{"model": "multi-label image tagger", "crop_scale_min": 1, "translate": 0.12, "arch": "mlp_mixer", "norm": "layernorm", "parallel_block": false, "conv_stem": false, "layers": 10, "width": 192, "optimizer": "adamw", "batch_size": 256, "lr_schedule": "wsd", "decay_fraction": 0.3, "warmup_steps": 500, "weight_decay": 0.2}
Rows from block 6 of a small multi-label image tagger, named by matrix and row number. Rows with one number belong to one neuron. Each number is 500 + 40 x the weight over its row's rms, rounded and kept within 0 to 999. All counts start at 0. Numbers have three digits each. After the name is the row's rms in percent of the matrix's.
Before each neuron's rows are labels from the 100 images, of 14848, where the neuron reaches its highest value: "colour at peak" is the nearest of a few named colours to the mean colour under the peak; "strongest on" is what is common among them. Only what is clearly more common there than usual is listed. The data: gratings and oriented noise at many angles and scales.
# fc1: MLP up (model.blocks.6.mlp.fc1.weight, 384x192), inputs 96-191
# fc2: MLP down (model.blocks.6.mlp.fc2.weight, 192x384, transposed), outputs 96-191

colour at peak: pink; brown
strongest on: very coarse; sawtooth grating; stripes at 150 degrees
fc1.352 089:536509512517470521551501482550443503513477532480458507489560503461532518520494523467510504533478509515536486501505508504510508478494505501471462549424624422563413480478413428533512538480516519469509485524531412479581477397536537549535564478522466524487476420468406513397455554489481486529
fc2.352 077:508542564472495511490495432528522473491491475510508458486578492549452512525468488500553518562543532560539493540559520556494532560514457495452555462494553460503505477529490438462465509522435457495519560542503568494487490463522465483456524552515529531502515505564507563531449498521442464442

colour at peak: brown
strongest on: sawtooth grating; coarse; stripes at 0 degrees
fc1.226 100:483535506544525532512497540541498543461543510475442517476589522495443514558443479524531536494507488514505502494453491516509515511451507517475467501516525502461499506562405501501507491499569499488506485434503518521488499472483432477411550493475426493488495476480462438485461492530502541498
fc2.226 100:567455541460438521545533487484515509472484464545508501524528503545505486524439503561522581553520545557490538543520512529545455495553475474502594511554510513482493475490634475408536598484431506499501508492535527473537524469521584465461510584483497556460497575478502530462477503549500510460

colour at peak: brown
strongest on: dashes
fc1.188 096:511507536533411492559513463540480516583498451472469484476490515497537533563599478513494510558502482446598520456496516492499462483523482467475484483530471462495388542503506459452557418500532472514447515414536512460472502484537476581426523529527548530444543534525525510566513510503508544468
fc2.188 099:464490412474543497554491522546515510468483513512381444463520509460497470492551493521574470456475541476513533492568501510480535517507450528504501471466509539546566522496447523515498495541456511481511469493500466490489546524484560527555519327464458485510497529445545518501456533501438491463

colour at peak: brown
strongest on: very fine; filtered noise
fc1.47 108:500483515567474555519502509548523451583504540494466477483521481494456531544508507530508443490516484572561495482521570559507474546513508474429487576510505475588474507547438543476456437515589512505462523475505503496407593495511454501519521442506459500498490458544447536457540450494491480506
fc2.47 081:473538504494501505524441476494562510396478499532411548452563512454535510508525536476551595482541462530401593535511449511438470494446488504488480417558530438521565474456572457536512552491481510453522506515554489423499500493469437566444462512424505434484515461473503471494427496490511531527

colour at peak: black
strongest on: very coarse; square grating
fc1.200 108:521476506503465510557499500439542504572547465472437498474505489533532502495503491501463469462456531565470494426491528477589539514502509499497487537421438471534503522508417464453460454459445510519514525533512387401493504463549517514528495481448474518515493544556456478505517503512500507488
fc2.200 102:507480533472523504533518445562505484555518462480537512485502493499466496429506472501506468559498507515608538480517523477486607460435462459510492505446487479443587551508419508575485506555475488424503453523477478560533532514483473474454502371572524558526486476497510482529503554488504526478

colour at peak: black
strongest on: very coarse; sine grating
fc1.82 084:522523484542494448511456481568495494481500490500419558505519523551522499466477549467515497488526500514487458565527516534528490475550448502568494514388600453532451533513393531495547480513528535521527505537484458510559473469492477519525471470550525525516461497515455496511499529485540453544
fc2.82 100:556474552448503514552485461507588538489523394481467457512524483549520511480471445587564464540509502575570537508507507546506566473535452516519547495497482498561533468522454524637484522518521462467506505563518486530567505485525538459505485455508521503496504484466496534480467584503469550513

colour at peak: brown
strongest on: dashes; fine
fc1.14 109:510469505489462523500490510460416483510519459525503495508479533512545492495431469428414484516476519495672523415516459485480465513506474489511483435406560464454497487465482399529472596479485533520551506506491460451569526453484529556441449516493526478465521505562518422502523471491493526496
fc2.14 105:500515485507533468489576448487502500552567531516543481484524485525650445473499482537583541519472502475538572487569496492497502429461412516497572485488527526478477505577449569522530504471563451492512533432561501551507476454488538467604530536520474572557542504517550477474523565560501524481

colour at peak: brown
strongest on: filtered noise; stripes at 135 degrees; stripes at 150 degrees
fc1.235 103:511526567561489531513475404581542506492500480504439499471476474491444478518486483481474493560525507496451513502482494508523492534495485524509511549414459504595484515498423484534522491481528493502499464558522501504480492479529447491528549493531487560535516464500423540463498522511490561532
fc2.235 085:508508483459569478482516520535482452416521505509443419540495522528441479472501515517539533482483534488438446515439491440522582525569480524477515473500498490544550477564557604446503516577477541490459519534483522523487450555518487489433493551483527490523526536443513493506442538499424467489

colour at peak: black
strongest on: very coarse; square grating; stripes at 90 degrees
fc1.38 114:492547507516469468513527511500521509455503510511504509487564478508505487471431546474514461507548483495474508572490492507502500513506516530573513518389531492498441506490397515495496532435519494505537505522493391535496468544516500495405489462493453515514493443584491539550484559505490423496
fc2.38 128:524525534510453503544522490532465480535541388515510465553573483550516486491465467538498500581516515528540489503529506519486536511557477518503608473484601532520442493534482491560469498483472469520501502458493577478498529529562556518535486518526522517473529513577547515507506601544463562517